{"activation": "silu", "num_labels": 33, "lr": 0.0044, "eps": 1e-08, "grad_clip": 1.0, "decay_fraction": 0.3}
Rows from block 8, named by matrix and row number. Each number is 500 + 40 x the weight over its row's rms, rounded and kept within 0 to 999. All counts start at 0. Numbers have three digits each. After the name is the row's rms in percent of the matrix's.
# convs1: 3x3 conv (model.blocks.8.convs.1.weight, 104x104x3x3), inputs 50-59, a 3x3 kernel for each
convs1.0 075:506539545467466481510522475568460536521540451527430531555480495536505482510521475584455534461521495496476421530449499472478520468527500517518527455493610522565508533529434552537495463481500545489508463513488560537507439554501502482511548535527530545513437582486510493531
convs1.1 103:422499516503492529529483485497472539519466520554511466560389511549534453495539492540463564488509527497486493435507638421504558518467512437536483558494512490483512601515447449522569435518526576504476582521430530529519538509374601501414478516459465541508558539497534475528
convs1.2 080:544517437528496471559475448531559513513482451517557478530571434505561475507530490507426528462542525472466480523524566466509472486524621509552471451513523480480486467444516478459504485552524439497522534511506487524494528537582454462470578478492493539463476497610469507543
convs1.3 087:488481482523455504472538478510485431520502531515528463521513499489523518498536506477484463524468569484525513473539510466487463485538528460527510439417431496544542487439496542546468519464554513498486465479489541579490490455469491604519484427485550497566520523460454451485
convs1.4 085:491490515473488500499527539492527589483525492487526551506474518507538484534499547456541478591477488459513514522552485499494502536496489586475457515546446541476547520455559528487446530571511529472514463454556555539466619425537484493492555532498507530459546508499503497548
convs1.5 113:474499526488466465499487480524488479471471550495493527493561439534457496478519543514529450506553484503470564467500533472504532508489446496534492471443529545482445558480495465498490463450592500506490455497526406538611528518465470484572531529502534496462439489570511472471
convs1.6 097:517508427515537498546541453520516494529493510563468504533535489485480499474503485503519494473498521548504538487485501463535565486469575437502483448546511451540486548499470483510528561467522529410503496464459491478552557430514528495512413561480470495566470463554433465527
convs1.7 079:476535477470490488557552506446528574504513480581514476473528623525480504470529538479509526570465541484544439449430476529592478558508529516475503535525429501442517546520465470461525474553486460510472527499434517526523453494584529430560529582468590484477494540473526476494
convs1.8 096:454530493511529456542472476471508493482508525479503521494497528482516489497482529521499521497483524523517502527456496489469519493481463559477466464558550463526530500475514540449488498532440543478477392548522471507550500500453528478510561478505520477485463474559514542468
convs1.9 152:530485526498470458499485491565481481470499485452504533491544514464466510517476507598505438387465599476498516545466467481542523471480521492508543530480448459530529485499506555457478413535536477491544510515451502480537478488511507507456487483521504536507485503491511479501
convs1.10 085:497457590536519452504466487517517537498526458477499475469514550467461476488532450438513496505549463485492523604492427480464475488496443502526497587505512438423461538514522441468482527544467504524563451484429537524488466512554460406469511581514473454423502566551411548477
convs1.11 073:549554498412504463555564481489452549484525509499590466490554443517541567513468489528505528453476595514497479539518569537468531493474493615512513484467468477506465521430445479504514495484515520511437488559497516504556488496535500459493545517549522499442540478486471488513
convs1.12 107:538527529502549571529463485497479471625535417495498496485462534579533392510494549501532484503538493507494496547497446535542463516463499512506513448515584499480588475493550454474565548490496509460498475476559493541483460495478509517486512486503491455524422479606483454509
convs1.13 093:466478495473515507502526538515470424533465482484561519461466502486509551467491602407564536580462489535480477480491481514465507557442437561543490450493479486487462510534431484527491513459462487470493590497484509528462520498417433519653413522510535440592421472425422469517
convs1.14 104:532493550466514557438551519505546484517564428601465557543498533550455530553464591512524440478547406516474524513512486524541429508458516516473483511500478478485474478496461458549430523551492466541526449489456521512482451504536492478521450601449515492451522546517543446469
convs1.15 085:447466481523494487476508512520534535574510440453425447524535488517502426483486498511497527504473472504549506419473471489469496546541536513468560447503507590548523517604511492503493509586540515485540460442440507537481503460512486535462508445456550521553469496507455523492
convs1.16 083:588555441538502471406476511522548473554527454429426537504494547459596430508456558424508493490550446505522521502615399505470493544454496473469442448517455501475489520525533531505428457486484509459501516510595468509500470492543446530499535437473487506473512426557472513493
convs1.17 103:511520457573439467538453526479510524507478495586378575442597472473537454537436511471509504444503500572473514485475510511457507534493439491513523479556478436535437570472519460592434517525511525466526487491504523509514487492535441507540543381531476543484492517529471614464
convs1.18 097:501520536409463489509443515498546516510483453508462459482513502518464461524509514519492505524534520500502444495491464500475454518479506433405398550489543526513531581564465499576523528575506457479477444360460513558482465490424465469505494476496502418471551516544507507476
convs1.19 102:517451514485449427511507465498543513451418510525488479480537479474459477507460499484491507468458530512493506463476546462497570516466505462447534501523481487516527513499392493509526457473525428489583477459554490498513483506562531493451522525490539496457504493471506486514
convs1.20 095:514466499496485507596509520439535511505501508518496503563504436473449542470599440490563479486551499539506484483496434418579467518487509504493554513487545516457545512476470426532463402538458498487460443521514448551443476527515498459563399561511496488544525469477511489477
convs1.21 078:549560473584440508562531556554538493490461511567552525537510525544505459502495450484500523500449522459535500478483472461512456519443539516462490485495502473506521522450442473499593415535507516545476478493518526482476478516493570485569543502503539532432512511468481485501
convs1.22 107:507510421453507473468503462503540420491458502485462549461464522501459509545484493501487460495424550477492541524522484597474502461535511517516487502489491552456482510501471565498481527487478459525462513545519496484506506491482405545472551554393510549459539459467510474523
convs1.23 105:457527479510486487511454501456507505465511533483524453528487507548468491425503526436501511486536515492507503464509483550561449552467513469533443477551515574502461527469596510481548508487500528456544563483461492457503450496518435445546466483467501497534574481584569419548
convs1.24 119:541469466450532525511431487540486489528505472465480537518483476513494479498535514530495542536490507468499508518522448595464508414504562487520500527414552529472519495396589588496467407579511486548461456463558468544463474543456484522515514483503495456528510514513519505490
convs1.25 093:561524449447487511497518494536487491514508530492459417484496483480540512485478458464511563497468539529511469525517494520475467526510543458475479477533541526581567480468518498539519474460518524517505491495452476467511488482492472569501482467533510505553537528493465536480
convs1.26 099:479465535441501518492507538472497463393526556519541530561458525469515527458513499475558482494481492469537526428561476388544520509486476505532552496477520482483459553416484478556463568509505503466498444585487478495472474549444502501453472527501534523469480464497470520537
convs1.27 085:546490480443592515490504549538522505455479542512536492501534579477482565523531512555458467474436482471509494566429507538471500534446512496523464474559508486532483538492522517513481508506509492487497547527534467536560450529491425514477516591535482496565472477578420540457
convs1.28 112:506506564447507445538522503573476528476469535485611433506449553559448530449540454503489525602411527490520489466547500484433600481558465484496487523460506543461468513508566454493556494501523551415487542491457472511566504445490521522484553424446553459493523503508466476507
convs1.29 077:575477466513528430563554557455541467525561484554507489491484463498676579458432520525451455470529494510516517470515510635495418477538497524519480477510457461520468438406552480515477471498475506490493478523562497496535551603472522471524513477473447548521471497454461494469
convs1.30 115:483526502534457501496505498503486510517511513510492450386524560586532439496473555508490527464500556509518505481484521536526486488493486495475451517529501547501484460510581556551436470466533504481503485534486515496455499497507504520440505533510535500503498484502564485470
convs1.31 106:490502495487444553433520461513492540507465465495449584487463516547505504514458550454544478548489443473485523524468501540509500501532495506497523496537448589546443581445491562457497469486550481516488481559380485461573483471515515472479463451538521509436551497472586510477
convs1.32 100:487516488494517474418446547548463434529463448462453620544496537480504465423491591419458621468447592476544513487465526532490487477566488492513526445528453470477442517491480526500457548524480529463497559505514513429537508528489498526444532421566532485478471494511511491463
convs1.33 089:512494469523443468508506474456471506519419468566549507497471423503481496541500549498529546476500485476522532512511581526533584532438429532508563456506483453458468457552503587543465439487535470547519498501434463529578538518507463489518572512484539529523517449498459458535
convs1.34 090:575553448477502546474473457556477431514561489460449441539482456574530565468459429456420475478566531536515512456520519527483472507528549514505447465496507549546525528505492449553520468500520566438439515590529472439461480491514492502488457446446474468516522541509545482509
convs1.35 084:511525486492486492550520417481494502510568445532452455526510484449514492498523487479487485476479576502521484493526453435499645499480450498502447495460490480513524556498441429487517430505527520475414614502536522507414547500508493472480506460498478533454548498457468491530
convs1.36 082:541490505481473498513573476482530503499577465524531483464497491498583493504464483515517468496576421516417481535458398581503420552499448450483409507549605494511513500573477464533478504447509448448473490447511537609521493497486517480522494494588493507471469526510531551445
convs1.37 087:529524492400500494558470519471526448550480458456476561478471534559489510529497459502528529513460483444503423530508533517530494424538565497497556536503489448538485561479456500522517511525443509428512555505562600451477528446451491434471580505495511437522526544492443506443
convs1.38 095:468462521493516511493467533465512563509483511460470531436536545504513493494533471529459465513495432533479511510454556499472530475511483507457496564532479537498504428546506546433485468555522515546500512501504482461519522486497466505498511529506571485503535505525467522443
convs1.39 102:503486477505443581466486504494471526477531456565437495520472497549450486495535485472539476513482520489521488474501501492569408503381557491491513533536451508455535491453545489517465490495505502485517492532478544406483474487504491486474504481497510496492536485526485482512
convs1.40 120:487478477442542552515482533489432541507531471534501505556465454427495614481477485433453578528542467514510482483531518558526417486509547516500460444523543539503520473497529503504484566549472528495470471525536534535432507497477483481517477491472508510491489475438523532559
convs1.41 121:473536543474485517523518484493527496476522524537485462457586448511464534483507482546489431455527484536506484552468499468513537501431493587460470434508559505493503543490472458483551529497467476506511498509499532478474513465454503503511510517451480513514481485522517505468
convs1.42 107:497493508477539495501542526456510526525477510546488498518458516529515536542490431493540524465541526541474516539505466488484512526486511489498514503521482520570494491529504499480475550489425463482509566494485691391408479502474561514455486480531511516468532465518525539462
convs1.43 117:509487471486487506524530464499444546484451517539546452508449473539517403512565492408384631434412580503490507442548533512509516519487465520476514478476515454484555510474517467539514448487488513495475528514478445494547491475481501471492507526470505515477505485476500484499
convs1.44 126:492511519476471491435499570491488517555463476455572457483516485537439510476524475450505527528486526470557474500509489526533460562486459482537492473461548483472515520476481507515493513564442481511500519465450487573475465548457504470523495490494494500532516461521505501459
convs1.45 105:506506384527551564439495564514433538576530461432495578490460590504478511451536505485493515545473516538510519577409460568541416482470490486508529479509511501496464454507554460446503503497501494495483500529525515509466520410490477479554442499491504488511519497488497545491
convs1.46 093:500483587451583481517453474488481567519532471463490489468455483523513492522464504471460548474507511505499501567535475443479551542471504463499476446461575544528472527462456453534568521485531497480558504486530435481435513503507557522551545474420465489430462496554567452511
convs1.47 074:499504522544448505514602441478454593480509579486491500512546470507492513452544480502466573456572547484453454512458507516613505489478471588515519468492586502476516482501439551542467588493508556482519522484557496528480535547458481480543468582518503475491442511459562489511
convs1.48 117:529514520419537469509533481504498467481483484468509526483515515509446520427547527481514507532510473510470509457552501510459519528420502517512461478450571523450493468532468542442526533434517454522511507452532505560465485492500496527441320612519477480478524492492562445511
convs1.49 101:483457537409591491461498517457515523485497471524588497481540455534436524512534520505533450555545479493519479500481454481535470500531435519536494554548470490486542517531579552432555507453531457520521501507543533445577475562472523474485512447570545470540514490521515455533
convs1.50 082:460465604529445493569510503459533526507518487487517489463587586510550497507530463480505514533492396464503499520452492490532432521513573463521468587472485507534487585478438473473555520539511527519556487457481522502503509428500474515592520521465485452479504537526460525540
convs1.51 103:501505478496508506524470474540470477525507527493515489526487454513571406455517454548444501510456523484517522471484493478558552476457497568460492479528474513557476464467497550485514527486475474483521419508547533532406520542486467547487445508508435494494437512488519519487
convs1.52 110:528473550491440570523437583466444588468468567493491467442516470514442498439541501423571474502507490514510497470521516387554493534468461493536496518493509479515463478506511500495517454470512514487529550463488465539471522453503536419483475442612507489493430585504485514419
convs1.53 111:479580468488546447481464512483521491478518465461544438522451570527551487490541484511474481516516513484517518533485512470553440466525478478445571490485487590477512532481524411573468493458476481495515652405522439561436482519514535493470542448522491439516443539456503573472
convs1.54 113:419638458433526421492588442504485495487520484469552472564437525537494530438517481559426542482467548464556458486468512525430556534484554548434518495488528521479548536470512478516503496486534569492481495527501457453502643374523532500503502411480415573474482460490550460541
convs1.55 099:582525488526542459459510454519534503494471496519477482486473546509466543474510513479498498529472489517502488506400478502486505521483535497439493527459476516474479476551458460519487530485510477568421456590481488507509488567619442513500411496558508461461462481518519511479
convs1.56 088:482492538503516517456486540473469542486502494466511535524406593492498537475546446543506494495490538510443498499499409551490525572480469447519511493549584460500514484517630483557490520469493497454516452507518476512525502476466553477553514588531482469561481484464487537488
convs1.57 108:494482534485466497486432512533537430511505484422462538554471468468526479462497542491505443504483474525459505461483475519511481464537473405535543544473453468467531535494491486513536450562511508505496555471490412546543463516513520508428466533508544477492490532503498472527
convs1.58 096:417586555462508514496519501514461504528502528484447504453484567526481568499468482608488456620428487452494491572477470568459433475487550493589522494500443543522489524594473525499460500536529470540500512533537464488445440477500529488525519498527459474491438482474515559506
convs1.59 105:546452454515512524512523412527460451520497534500521442462487575489489514488533510512489511503488520540471495508481571497504530506492441486490514522488503479503513512441546428509544556560448411496572484541495501479467494488457395503541408637512483493473489462574517452516
convs1.60 101:507467506493470594532463533488541485569541505547439564555512528612455491453417606566486436595452478536490507498456459513491500454499468498450566553474445640520391460575419539482456450522446545472489555470484455457548500469562496494503455459665466456512528478454564484483
convs1.61 103:453543552444512559477556481461560495434550502536505504441588521454591489544520509432584501477544494532495481543555466507545486549479457497541488489537508464493469532433503444490527459526533479480508472462500462531560421484524512476524465474534506486529547482453477520511
convs1.62 110:485498520495523537507549463528496493489453546606529434470496485545515491533478480536487494558465470492524503476508471500482446505474488536533467547496473482502537533503476515474454482504511504483485535494502547532429547475464492487521487465533471513483504489472487492504
convs1.63 088:513556442528506486544465458489514515466554474509507515494453505483503497524504499454521484512517523526479495450503451550553552420445443535500429536470619480473418493492528443561383527462503540517544509501495416470419510472536519484568468528535539529583514483513525517487
convs1.64 114:457488528564515451507557507514484503512570452534506529493469576405504504567469475520497528489584417515493505522415561554522383441557541472500517505460504512544491477531536476464522501517439555565450374444615542485498509513517471487507512561461496517483446487552489499489
convs1.65 094:481486522494454462561469453503446564522485487562463456521449506536462508512487509547452539558450457517472541449477565468540490451513501462447493513488484515489498461465578488528547459546580481481462537504449503484522667502418603508404540523366489523528500487558446455559
convs1.66 114:468496490529422441517533486501486550496455486526547444469546531427485557488528464530457499520462525526529457461471565531401545515500468507473490538481477460477551489477496456514536485508512503476539477535442473491536479504563517571420454540520574470403528465535481542535
convs1.67 092:526532546417479520538569468534509483449434486577519564521471518490501590507461531506467533474447539524480476515548478524504426487525557502544522447498513471495482525518499497546497481420499464485483598548589476446459498448461530482530482546476524478555525506489502445458
convs1.68 105:456569479544425528525521495498528498519516519456537493490446459506505541478462550542449487464474578481523509405560474533501574481520484589505491532404471441477530552570406479499489476536532590423519453542448482482489502495473548486474442481538568538460503498417506437504
convs1.69 109:485448472367460515494462475464549477376510549475475503535508471418481577491448514402530544478513508474506513487568500446509565488488507497526498500494471507515473583517441580457454512580444476512438553472478521441495563509428505468516492497440539537499578465425562451501
convs1.70 089:514523520491464496485608461482462523520516448529510523488468472467507503516479538489462531539497472538468471526511529530523470437488514532518511490512497516523523478501493541458515479537569461425535450482448480577556464507494458466487524490561501569459482488543500504571
convs1.71 093:409487513523519480523494409488536515501473461547554470531469443543523395517571443500577495530452442525541481491468445531487529448442498497502483478540482449480455557628591446465480502515480530534442476472555509495530524517488486502470546509523519513569511462509504554508
convs1.72 080:521511479545490518509485537493507541531460520487496522576496414429589546487476468452505537471501521520461482529461504474477445520485558473564482490498492569487471484549493497501464494529465525475488509542528427594518594531502513546502475521463594466533471502499500521447
convs1.73 103:510454544515499523533449467488516531455508495484520498529500470479479483495517533573427505446556501481510520467495523511491492496480466500429546538501438525464475524508477483483593472506468462475516441586468484479595478475500516450501480594440477548441571419503550482489
convs1.74 108:466555480468424537531450602466516526511451547542452549492468544489500516526483488498499538489467537518487498547459491497568420532522456536448546472527482506501563543405541519569442544478443501487522538448530530459489557449572434560459473478529488502450517507472540535488
convs1.75 077:511488467483513499445449522516543542499495470432508583541518522563528447445445529534477509555477573492530505473493444506507502555562493555505491481532542500524568462486541493477497467491438492529540484482459553548579493561506512492443500457502481485456483539524504504491
convs1.76 118:501519519494481565476468509504495476489530476485506470511508472509494465473483481516446488544483434482580492494506470473539498554465502506494492510489514531472583525477490476515493426580506488507477483536512472613414490495465442562507499451463503491532506538501519497497
convs1.77 103:459466481507550484468546495513444485521503505527537487569485489444491564532507525475497523497484552489555457502443480520477466521445508523520428422494532464529530431553548529470524527460450568477479491509516562437488534477418506473557549493522491569500459474501532486509
convs1.78 087:545563518437535506486478476554537499497447507544492471468544534489479515532472436518510453472491545493486515516490516478468486557597575480433438503542504590581539491489492508495490445544451504492537558460483478427415477538530491516455477365448479442464492558528524559477
convs1.79 111:504525527466505514575502438445545492521410614509493500513531395526449563491490484487540448490486527513487499498581441462495543497509456506487427444594461438466496470447529565504502460525520523480548550434470504479514507509443556462492522535494477483487484520487560476525
convs1.80 109:497484565468532544504461477520513485464507542511479505499464556444616421512480519526490514455478519525485514579531423490463545444467469524504439555445538478590423441549442450496519518466558480511515581460424503494540497500469538496512441507481528448496550469450448612471
convs1.81 108:486446501439467529519425572435487487490446502534492490449402542526465469516474533483558498463495524545465482496446529476467520482450521509471470513540476484552528523515496446561446504531513449526505475552478542544457484384497460469502475418502464491440523504545482517473
convs1.82 108:509491455502507521399559532486490496560494467476462564415504553455452517543453485484492510547457429480500544560438464563444447482544448521456554476493508482557452484535536544459491552429536479510552440505514500437530486493524438527576545466457472527511456557397455520453
convs1.83 106:533478526517489510442483568497518467500505496477550449490498524446512453484529449501489576498547498508494510504494462552479476491517444470519524538481590445464482497470514515506498594521438514508523466527558518546413462548431464508523424598456503483530469524519437553435
convs1.84 094:489424571480476475533400497489482518494488502498448522545487523500523502446509492504481495553490485499493522474514473474554470428598470502450538536527478519488436493469500469515522472436527500462545504517516399479588487451502502495530510520460530476442510530455529548515
convs1.85 116:495523458605431488475525488505489522454478515516455546532376578457510524518473523522437525489479516480510515523487479500478536475448473545438542498515477475543482496544418438531465466508493496478495465524478446548444541430534472491495515488498449594408479559479445548452
convs1.86 106:486490505496473547519521510506488511542433548511507490558456550545459518502477523500475515503496531493487489513542490494551542490476564512495475487512452583419556515453513495483563544474455516483560494481537440562424533469475554519408478483603389545515477530466564461525
convs1.87 096:475519512512512510529534467521489511532488458421524554586456445445474509543486468527493470457514532498527516503530478518436485508495476493516489535450464432519534470500507508506535527513458524486524587508460434475493478497524495531464472504574549452480516451527504516492
convs1.88 089:472507450535475518397530584487556446498460518499584494480475539433478558556502495464557503517459477441511511510460471583528534560436522427506558572496482472497467480506568507555460534475471524539502451434502591546500496496486517507534551445480507475586513488488506522483
convs1.89 108:529487550488529476431574430510557501425559503444548485463517493443554501508500452462540492429522498496531517552480458522439530484514532449501459464516516459519518470493505534447465510495518479509477418586439486503518426573450562477470506536448502450560489471552460500562
convs1.90 071:517477481505486460541518505503517487499510459487562535562568493528518475489514503530498489493496493459473502457561485465552529475518474499493537477475491522475458468511538580536515395584503478543564514476472523575458493502490559463554563516483452623533484491491585508500
convs1.91 086:590517479520498456434459490573501466543571543456447499564564557463462439497522551482501488533556470489475501498540571498495512505516469492517439514519558540518483501568531476479441518501503582517502483527498458424474560527451479503506499495504498485467550507519508477493
convs1.92 086:522505435550559488473529481517477514535496479520536513479566450552552401542519501528462520469489535483479514482492574536485519458536493506496524446506465510558473465484548496489480520541599475599512502533440488560515567585440451526468529594502481542501530510493504495502
convs1.93 112:477515473474504526485492465493502522519521486514481497544537481473497481505468501556467544510535447518492498513446530516494473477549509466464491553540443521487510520550553533500439487484478514484496458542501530472491461534501501530443504467566514492482489506496521421461
convs1.94 111:485533504512493509485468498569495501553473466423515481505518524472601500420526510616479422606454443496507503550466451486461487469545509517491522543504496545456499530481454561477548520505502488467521448553498503482487476500568499503464529517466472510488472499525531530486
convs1.95 089:494544383498510486508485485534486517520485450477529503556470472463526487442549557541469534517494463455504514434462555485451502533496462498527537536413498510483477552505496554452426603525472498523481475524524455578533540462486500556476480543523457548490531440513482488482
convs1.96 107:529481490526502476568480438527526473484502474541545422434514518512565499531488464464522516446513539487564482484510460417536554475506578513507496427454523463398655487529516454529491450504466439504589542507525473541401487543469502525439508469502505443548487434543474470580
convs1.97 077:512526463441498433544564495507491485570469523433523539506544503551457522451481515464472463536468482457518492496468512460511480470526561441502565439544477544403505558489468534483483459451484496536466466473532525532524475568484496544496464482579612503523546441455520503444
convs1.98 117:574467489468535547532435471520546515507477537425469504422482586532470409438489538544546416452482531494520507561481362468577502454474516505460529524545423502485510466571528574497419412525532426556564519419444547550479399486550555444500473496464488509459487498473560508547
convs1.99 090:526497510560483455535557517484510492520557520582435465521545479479548511509486507434515520572479473501480469436598537544493458457520472511495523501443530466541462528496459480507510639422404495497481450530513541489576515435499453546524525439587477542558506511457488503471
convs1.100 097:503421481518497481471575462467386495509470558580495459501440557558494474520476510504475550500482542510526497492492504515593530534511459598579492510517444509526485579542472426424465533509526468579569503543523506453496545408580495463538529458487523555444458475480520526566
convs1.101 106:516471567481542410448500480482584462497568489518510398476439490459475548531536428548491480554448542447547497515538516490514494455506505475460536486457551474497569469548442527510501477544526496508474482510504544436523499499526512465464590503368541457509481517542424464599
convs1.102 109:513593523405453596523460426521517476437552539502461440490459512499553420491496488503495493499533482470500513503556408496484521438525538437478587489467468507542461504457483549544446479487546493534502480526434494462521482494515486499494588474433477496510498479493486501525
convs1.103 084:495516517494497598439480531518555504469504527539547558492472513496491541469549531406591443552463475472483486560577585555524481535472482531526448462527427426468465473468509509538539522553449541542484452525551506493492534490487492539519518480549454477482481492469526478399